From a checkpoint of a small image classifier.
Model: 26.7M parameters, 48-pixel images, arch convnext, norm layernorm, activation gelu, patch size [2, 2], depths [4, 4, 4, 4], widths [96, 192, 384, 768].
Training: 17200 steps, batches of 64.
Data: 203450 training examples, 5.4 epochs.
Rows from block 10 of a small image classifier, named by matrix and row number. Rows with one number belong to one neuron. Each number is 500 + 50 x the weight over its row's rms, rounded and kept within 0 to 999. All counts start at 0. Numbers have three digits each. After the name is the row's rms in percent of the matrix's.
After each neuron's rows are labels from the 100 images, of 14976, where the neuron reaches its highest value: "place" is the part of the image that holds the peak; "colour at peak" is the nearest of a few named colours to the mean colour under the peak. Only what is clearly more common there than usual is listed. The data: close-ups of made-up surfaces with and without defects.
# fc1: MLP up (model.blocks.10.mlp.fc1.weight, 1536x384), inputs 320-383
# fc2: MLP down (model.blocks.10.mlp.fc2.weight, 384x1536, transposed), outputs 320-383

fc1.382 089:502497476476495467482490621422488489485538512527534475485543473394452443526499556463531448441575503438484478588509344456435584517506415462529498517563442448527468529475560648471467485526540539
fc2.382 108:418493527591532421560559481487390537612576536491504493467538420442537588515582559483539471541406488537631462435506464490487547481381485518505549417500453486424449433523452490514562525509584434
place: top right; top centre
colour at peak: pink

fc1.621 092:505514491477387508480488534428613489542524473412504635532501546489564504559460514557539528444475514483451542618467512468438519458431433461520519495443501532449477504467564516540465436529527487
fc2.621 133:414384451476370432419470533552487542510412447573458461384400454482455532498431445560436570475522566516559444543499520548503541553442466561507507490549566491573516445459468509460443492461489540
place: middle right
colour at peak: green

fc1.659 105:457531499575495454540562554539484487649507524529419545481503552496531556462479477449525523423570427523573479515481421476521505427476551505549558466467459520518499478579539513387480524579457484
fc2.659 058:409468493569502497585547546502497475548590505486555502475493425548499546478529537614565453518456478523583524464446402497499541517466488527533546416522526509474466542505443466570492457486580461
place: bottom centre
colour at peak: pink

fc1.250 105:455406538489483510381543507495487461485504511529525556450618522476633535559416495457500484426541522502579467577515451470423527539556631569501481446467518399514391482594487575516523482438538480
fc2.250 088:480468470483489487383433483385501461327516537578456628401535387494405481380492501500558516549556525498529401470432566467502579400483392453479557494533479584533574463418529524546517511529557470
place: bottom centre
colour at peak: brown

fc1.530 094:463483460549533440482443479484475556470488524565451525366563561440559459480417511548552447542516479490546514533405533461489537449472570459462586402477615452517418551471504514476536545565470483
fc2.530 113:373435401446366583463471510522511429448473500525502548422560422494471553431394495496526489458465444484543541472505476461522591478552440451490515494493598548547586385520507513572453498425495493
place: top left
colour at peak: pink

fc1.109 087:419495544637565438466572521463507427496436475520536546474500606510471451537483478486429529425492516491465573491419486459421513493417417436454499474450472447582352487523541602484595452469565508
fc2.109 156:494540463471392479439461384538433531621490374483624529520440570561590550450549530443539534523514461472446509450514649497532507468482479438486511478480416468474577420495500494577540574423553455
place: top left
colour at peak: grey

fc1.764 108:491540461589533487509496504448472539597468498441444512442546560455520505518419468483471467506529514464487422538486375483424565478453576486442520461512478547481476464522569461436525429545421550
fc2.764 108:380550583523531479595569493508476536611554598458606476620562400486594560507598548439525516563382504478465459502559421510474572451450537507555456424438486504470438517491501535518523526477560523
place: bottom centre
colour at peak: pink

fc1.743 082:459491535598535434474538551516538521483484599453582564486501561528494528509504468537558567540441507484481531514446485433537501372483491413471445460513434452496437551551616544577548474507476413
fc2.743 083:599609451430457487445407413517532530508515451488565481538511661567548438486531502466532539501579482483425629496544551531488475424573502399439454490409449506542553522499485491559555545498552499
place: top left
colour at peak: grey

fc1.130 106:459545519467536489436556533502499488489465546552496542453574504503567431562417526476532541576459506537516562594453423463385468451510587494475529426517487479481484462522479561433452425518507455
fc2.130 076:511481402467346506394386491474518414497496477579444525421535495511489518385426491518500534438549481510449470498497497485490535517517508485449516495544503565530625415466497469529493567458521527
place: bottom centre; bottom left
colour at peak: brown

fc1.638 111:462470521514475556534555510539535540538566491461397542515479441521485550571546448492478505432450496434508516456490547453324562544471396530463570456438506456485489470443499604532457498612454544
fc2.638 152:623508539534566531519525505429527475431571540487422569534559391480488487439462521535519439545507438461604479427470580454552419427526538514577553602508515506441490457423536521457459443579492455
place: bottom left
colour at peak: green

fc1.54 093:463538526550517468418476515501469452510516540477491548478496475445544458533482511493616462425578651510557574585439532500431556450482566512500544416363490497434421572451481537546467453545540488
fc2.54 063:478570501542476516537520413505443525573520511473602513560506582489552615467605551428594523551410455506480521447522421466501547484461596405507549489459457495426509464529480493537457541431509492
place: bottom centre
colour at peak: green

fc1.301 099:424441514595552454427563466474446505592475503466592530491519507533493470518499420493487495448479512451564531450347429472507542387472504577466501486456472460554380522495538562514558473476525484
fc2.301 134:504554515490419469477422354511454553589487435466576505576496535542581478453579536471543533498510487436413488455541648498485531450468514468464477473473386479473532467491503511580520614463539518
place: top left
colour at peak: grey

fc1.118 099:465506549534452464331464475530464460549470604513485528450530439438557552507483521551569486483609553398582593564469470506477523489547496576477525433423585450457457582484518509512398579606458366
fc2.118 070:567470586567533420512519535411531500387562548546505575359558436439503600483540523532532555555444522583624441449400532540459512478466509481556569498563426532446514394370436445475373467544537506
place: centre; middle left
colour at peak: pink; white

fc1.64 108:347540487639589466499543543485568509555567572483510469502533509511478475478511448594458525522456498505394538517452490488449544483410492379561527515402537486575433530437505503473472438525585514
fc2.64 203:469521455468465555507506432472548459453512454527511547466512510549574504419472528418541510465461418481467542454466506433519520455540514375479515487468568549546562470508540541655515476511591471
place: top centre
colour at peak: purple

fc1.668 087:477523473530522421582477611529466542463551408509544611342576538485476528470454527510549458431564485539541540501524455426436495428621545503463557450478478532436432554543568609452484452517527388
fc2.668 104:595549566501591535548568544470602557418470576524503484486529555462559457513500519426405561498533516489523533558533508566460409439545600459474446599439534497516462549428490516512379469567525554
place: top centre
colour at peak: pink; white

fc1.234 107:382389592474548417445453588526548406614520511525519574463557441415521524517408517480555502443549647475531495562484504408502508495633421512533491448465518505416358533539563538507475511604559425
fc2.234 039:628473487521479412420464561500529484394499491521454527405476568503450578509516504588557544532575538567548435450408512589459485497495509501397568453511458496453495451360383386499443523502508519
place: bottom centre; bottom left
colour at peak: pink

fc1.84 098:491382521582568511405560524529408448498496539473643498517536522526507442539545497454499518499443515458559565478464406525455553380474461514512481491435561453511454547577487632615515497556521467
fc2.84 071:374556440474490426564398438563410493718491445456547488638440580562534384533532476574460537442537475464404414519601603496469579518495502487448449515483485487547479543588524534453600580421473545
place: centre; middle right
colour at peak: grey

fc1.443 106:481518515583457492362446507527505453510424478512451556559526467501539516544434527361474424531515500477497518607447546514483593464502534494519571486486537549470483508533485549440537598541526437
fc2.443 123:486487501595544511565507518460496480441540605525410487499587387461447431548504521579558446488458538505569481518476395538459579510501445538524527513587613550506401550488443446490538444506545538
place: top left
colour at peak: grey; pink

fc1.614 114:502497458531469580457563463446445585561485528482496485487511470456516453470559476481429414493529548506492496503522487482421465511386583540534459474504490390458565503544509513492420408521478480
fc2.614 145:468473416393419506432358536511478416503452563497448522518514427587436433470404453580441471453541502450485534530582552446516545525583483493465461541481511549574592520543535535459517588453506557
place: top left
colour at peak: brown

fc1.582 092:365371516471494476470446501442446467595479472459560551468518575520537424515483505457604528465449478455530523573440476430490551468565402475495482463521548467502546577536549504557501487548561467
fc2.582 058:616544402502481542492434482460494492478435401494531469490457571569543457526523508462539551469588511521407549497476542586420501571530510507411511485478467526502477585474466409564571533576472529
place: bottom centre; centre
colour at peak: pink

fc1.69 099:462328564491537532524538523417487349516535504471671542512554506468469532583507549488499480349469509505501471533427509466414555501527397516535469517493489413483481515561495629507546463484603491
fc2.69 138:508540535566469426490460406502408575621540447528586520516508513504564567435610555469559546522520457466465467448484541459526520453417527528482499454482364447469560465489509530565531599515548432
place: centre
colour at peak: brown

fc1.119 080:522476586453494453540404414483461467543513504492462531459557474420500564506484500524550515459562551540560480614514534468514510487477512510549505484473525539478449547554524585497502513654498454
fc2.119 082:522540552492568556492407471411569548350527562517440547493572467469513484500475495578469469542482499498536491509497560503495516411537580462518477628483487525467522483467530546430455516577504526
place: bottom left; middle left
colour at peak: pink

fc1.549 095:443455472531525493550504549462491530420550467551485528367521566525559478453527497480507554493591541525533484471477528446493491444560596468542572420453562415528452479478516514483524465505592438
fc2.549 082:521533567505555559591491505579536513392582437557529495366470529538573412541461493373502546500586473510421523546507551512472452365495474466450478526456576477571509592459508528559489465630499534
place: middle right; bottom right
colour at peak: pink

fc1.721 096:468482543534531475412521453437414467510433598484543554494527450537540477494519479539564472485472602534550604510370410488490606428482544503511477478403523419477417542605531534499517468552469401
fc2.721 079:465502451509474452550483383567431496635548452443596462557528569521469442410551500458575540430499434497324569459526490466481554545455431490449512448498433490520484497608493506536617587402462496
place: centre
colour at peak: grey

fc1.451 108:487523543519470419448470528491474528541531607568566466400522483527563473535539499533528507455528502458545537459503509547333568519534483523451529462537571497494468462501431586511434518472523528
fc2.451 105:569488526518462442431424470523517561464511441499509476466488536501535575499533489565489451591529491496561543492516520522540426474410571491535497503469411467409522380480534487500434562475542525
place: bottom left
colour at peak: pink

fc1.717 111:456597548629505383515469466566513544482472539505465508435532451550511557515495492512474555545534492491498531482440469484493458418506546419468615440463510517426433520451460439559466470510466517
fc2.717 110:364580467526418430525481473482544522637625541443614547551563512549455452416564541548577523499479461496405404482501358483437571496461497484495497397445494510497484543541463505604508591459667528
place: centre
colour at peak: brown

fc1.529 104:470478504448529412488591520479521461528540520542489512517489555502473486529428501535531479371545430558521474473554451544491453542528498559485491511512467487477492498535531538474459480464506526
fc2.529 117:423443511558486420567521532532454462587479518466524527564443377423472510546473497445523593474436530580547362505512492529467592508461457604549550450558583562497371520490420463419511515400506521
place: bottom centre
colour at peak: pink

fc1.539 108:509575446533581468477474463512516506541478534506517533383475617535496523491421454478466522525527453462445560538492551441501553486500530508553619540481583505520437460453576497628480536503508524
fc2.539 193:457456364438393543433441584517525416447448508449500521455540463510450499502395446495459489482495508493557524551543523496495591494600403453414465519488622561610545445499492500531499479453479537
place: bottom left
colour at peak: green

fc1.698 087:438464518536566513402449508485415468493399508545521575445522519514555474499454430544532467501537536478574449512501507396454685476558471555518468437475578456509465585491475488441462461608493412
fc2.698 091:521561561475502618547491434497554499427554509492513446471523495533553456530528515470407481573515533483527620551537546571440457457549529439427460504449459519531480503494534498578480445564529560
place: middle left
colour at peak: pink

fc1.528 125:527421507531528513475508550369470394543550457530525487476485609448503472500378440487490543387479490444508490482557453490476522477495448567531488503486488410515453469561619588492451438534501511
fc2.528 178:364541523525496436571506534492486489594600587478592489562488385519525511517567575490541569472419491528502430468537357517437581490505490438460487399513450557520442579562427490429481536446553506
place: centre; middle right
colour at peak: brown

fc1.11 106:475414448532543513482541463389485438549551514510569524436507582450485520478407438559504533467472549525541461459499457402469518407473444512541495426506489459524366527521555578448546457496505526
fc2.11 107:450572443456395509514442429459495516548396437543565496541465501565590469427551496458481506496479480474383546499524528498459535475503487444429449437436451542582562505536531550557543586482563514
place: top left; middle left
colour at peak: brown

fc1.495 110:441522589493499468491455545481611375456507524530464480406566592540606484669389539423544527530541529507515542530489432504346517447568533509446578445482460499445416487521501548527479446511533534
fc2.495 110:423473414436352573439427495384548445496439544496530553427510513601504517422473482572460451484471467471508516490540530420552567458559476467469471456444508552532613482532532535616480458455554442
place: bottom right; bottom centre
colour at peak: brown

fc1.253 092:455503470499562496562496552428487449505484521564443594451485533425481571446474500492577570498550464533516504575500493334519538438598507437468508459477495540473368545479595491453506520497526482
fc2.253 178:627581547476540526504453463414571562377520512564447497505527521502579474513504517497464511573485506446544547515504569536478421376546638456486464600466450507506508531428528528468403509598525535
place: centre
colour at peak: pink; white

fc1.664 099:378495503581474443468541437537517501542503457497578466474543489478516508462496414523483498515510537533487566445408453455499527437464462427436505514416506482549357469515528617528560548502595435
fc2.664 152:529557466445396466467418395550438557599476406483580530506447565583590508452531519472514543500533472465455468474552667489524489476494472500489479498465416468506558482498497520566545566453538488
place: top right; top centre
colour at peak: grey

fc1.372 093:499518528521522543498489547492430414439513558506558445453580470431503464520501532549503530440530558498447524511499439480410574537500389497426518485554428498503514483540497561501524436432530490
fc2.372 111:485518506492448428476449444534436566578566463513529505505510508566572613442566505531505442588486504495557547489489522476566484439411514467494493446437440441460538422468516527565560542491628424
place: bottom left
colour at peak: pink

fc1.303 098:461473545508497466474496523461555449458487590503576530460530553406472566610495511511553526527528636511574527575462437459383598436469551558506529515454537358516414530527514602481532504542527457
fc2.303 082:420481446565419449554431483505456489629480485483560514523460575476455462508495529585557467490455427480472389431557431493485594530459427477506538461506433524473448524560491475477551591376521514
place: top left
colour at peak: grey

fc1.7 119:464450478507509446554554548533415389582513513506598524534558495524495493521472460506497580460454493531514509447449414520523469393495451489493485485432466413522482516590506633571552500507525518
fc2.7 163:434535427485463402559414435565370487649484463460590482661468500546539443501530498515494571416485486462390369516603584494447575524502475500454443485483441539521463549603461512536643601399533581
place: centre
colour at peak: grey

fc1.754 098:521496529623558436542544518325417513376538472527523498514515584563536516458420444548498647512471545496535537414476496472462524482446532507445539489508524481578453520547532534468450504491500501
fc2.754 104:460463395431376584404432504524517483417482488514484499424515483523501508484362416452437502456504482482501581532561580492484549448616465481467467506469577563596601413496513527534479545451495526
place: middle left
colour at peak: grey

fc1.492 101:483477563545547513472476568563534465528516521527548507528509600509499364468517496476518483518485617453474609549479375483486506388550433502390520497491438530469551593527575503617539457481495475
fc2.492 100:279496487562503504580460493468481500576581567498536552537521461486545561511516481606531424532486479541581399478550463466526629501487485465567513529528528516441452484504481489460510509369521433
place: top centre
colour at peak: grey; pink

fc1.205 100:353376493553496438441560476472431397557493486490608498463481529394464516542463446501491541450425519459514513469430431449469480400503459532480468532530501455516384464589542601508586482496566431
fc2.205 116:515545508491477416477448400528422578619512426461562536572468570536551479446599526482506553473504496449400449473505674463507503447444516511480455507491428450490547489524513564532581585498546494
place: centre
colour at peak: grey

fc1.661 093:514522530543508523533493643481543476554508529518450607411495534462447591436496549560533489455489508511477506552536501313511491491595566439475519473452486537532428552530621564412484482578565434
fc2.661 171:633609545473554519528485448449542580399540489550518480507507561507614477524525528462459538572494518477500567521522587552460406384541624438458446579439473503517493534435522526507438508598553539
place: bottom left; bottom centre
colour at peak: pink

fc1.15 100:460481485545520433479550439473414443464441443476511536467481511462512497540491469469466497472445516488538519465394428470530504484471388482474434477487514454565360526501655619541527533553522515
fc2.15 175:563550465511436456499445397525430516624479413468610524588449589552548483509568554459549553508514468470426481459526655516495471495477468478479497488486412492445509465490486467576540593423532496
place: top left; top right
colour at peak: grey

fc1.44 125:508483440438447540433517476500514595583449523466542496473522497411562509511578499462509418480552551461489509529534447480473474517512598624529513474526564418488550479526555489464492493512504491
fc2.44 154:457444421437403534389441532535484406501451490530413505433526464523432504421383452547463457445541458472503556509541506433546528548564454490463508534528517539567615416545537506529487549468469509
place: middle left; top left
colour at peak: brown

fc1.712 102:498422488506525515486547592511531422544585548522535445529491527508510468556504481499526458406546530530492501508540422489443645502482429572605495487522432436478535522468567583520390453501544470
fc2.712 134:432522583595510457605570468524425512630587505518524464553519356379538525554524583498553481538365494498558460440528465513438564578415521557482540440557479526439393500538454450515543527491491480
place: top right; middle right
colour at peak: pink

fc1.639 096:471500448498555421452446551469491554543541481492471571480533506536500504484434521465537550509525511524519535555516481413447516410578605554498649530441501507531372473497490519445490542486541500
fc2.639 131:530497428456479575431463492386547494377481513559440506441518477500500463544393473539416499518536538470583555539514570560465497465609503454415450580513554556571529468475525514475452488553498574
place: middle right
colour at peak: pink; white

fc1.137 101:434437570532473493573462551493458463455572483499514532416580519557542456547489490501551545443510522464525518507394448514488523405541471482472564397427527462438502559591523550446567516532488471
fc2.137 049:501486511583519456536558539452563517518466527504460466476496505433502457528481515486529599411519489486487485512505408558445484534452540543540536526575551530532441616415451464445385505621478565
place: top right; top centre
colour at peak: green

fc1.108 093:480515548464463505477493571570468443459578516541509451456518504522518421534473524486568418471611517491499505504435502538350572509457490480438509514491494437461548499539507522474474478524499472
fc2.108 120:493445530510455500474449436564388556596471386509531520491462542537540623504533492544472398558492492489530593494512522447597490530384484527528503482459455426417541367487559531502485537488504409
place: bottom left
colour at peak: pink

fc1.28 090:447513523602495409394500505517563408489505568437525551462574513526530535495485570576474526471486553513533576475429482433527491398489521450511512432454432487481357529546521552585515417500610459
fc2.28 095:558597466424443496468444411502545505497600466467589535504528614567562481442547560417544535530517460482434577491513625485516515380561505360459487480405421497507583480506498506580555532482555466
place: top left
colour at peak: grey

fc1.203 104:460449536556478428429474470523568439492492559515530548472541481516499563458418453484484460412561496495522519439418470475515517478468475458511529409490507529520459519511476647521456492652486471
fc2.203 093:405555463489542494538483473470450509576455531482506471612473369527542451564530521524449483539426520434463470502550508527443577537540605536495425509482486548486470542540548513439563532439543553
place: top right; middle right
colour at peak: pink

fc1.30 091:428386485491466346442448476399505442538547535475489590473536509535531473503397462471519536506542525468572572476424488446444622434563448555531579479462484443466518608587528533618415468569468474
fc2.30 042:497549480551500452545567447470448484576506473473548501622502637481469475459530542468573606429463448480360586508500437522464489598467514461454498453451418536532511558566465481508529537509504547
place: bottom right
colour at peak: grey

fc1.96 105:465489560546526509545461570469547390426491486491545536482500521445515417562471474431556428472517434492505501538482455477547522455470502537531459493505513485400493541544586502439514476599574444
fc2.96 109:446431497595471491508522521564514453403560557500445528424505411456492568469465494609521461519455488542616453439445505436588573484510492483596555503569541510501530371527468505480518474435469435
place: top centre
colour at peak: pink

fc1.527 097:481488528491526422536521551388529485626560554542517575481520434458471565512529554521533569457548502545524558562461515411476515494524435485538557467448492438438433523494593505516444438573536448
fc2.527 068:566530629455558526546484504449541534428616512459524500560553434473545510506572479557473472595439497539496527522506610538472511425534552452463476533448437532502512453502486511491486507567436517
place: bottom left
colour at peak: pink; white

fc1.462 099:518538510487429413542536557449527520504530472484519494523548527507509422507412549400528468382591417479538421504503405557535546475494509568452500495517491497500490516552466532380511462556508512
fc2.462 115:344502578548565500651535475493490506541557590427551530523480367431554536533541547502515489541344522516539428486513478494501641455472531481596514452518485558459402554511469510426516510475529486
place: bottom centre
colour at peak: pink

fc1.371 101:532513449493405462447443532553512406473503515509529495485550609544455396506468531540447404508556466479436585504445461520520523497504401526462463387493490499524543528586488558586528493558509456
fc2.371 123:387525583581614476630549401553489481486586550559445449582606419398536449536486575488533548432414491495491426484461457526451571490468526486511541531552523554475401513476445457471554478581511534
place: top centre
colour at peak: grey

fc1.308 121:460307507546521466454466525469495386559611525494671533481524517423463523546537463467526515410519541437566520516481367468445599473485477564567474509525503384502478577527517567478419495562570514
fc2.308 140:473558572514553431565516485527445563646563561481564491536556420497538627499608509448519469538438484496518498479526483458474525482462546514480476422448390459466508496537472544590565555520536449
place: centre
colour at peak: brown

fc1.367 096:500464565427400520488466599481492471505539457494473551441506593527530492513489610561588461409614474523537456569503489510404488464556481498526434499533513445413518454580492589448402543489566457
fc2.367 120:450475604580509446527573411504442479567589454560485520507535435418505483457499579439599550485503425500475451396473510509497514504417498518537591517563511519478438411450475452445473520534520480
place: top centre
colour at peak: pink

fc1.467 095:426483482605464441471542461485495496515451456477613502480506582538510529548486510446489557486495543526514529474457440485459515465544456493437472471480480515506414463526499635551531477461553424
fc2.467 171:512560467422402473463427403574458548582472399479610524538411612601579520459542514503511524516548484488457537486543690480536496493493492450489471488426425457493577464538510518569570551447526467
place: top left
colour at peak: grey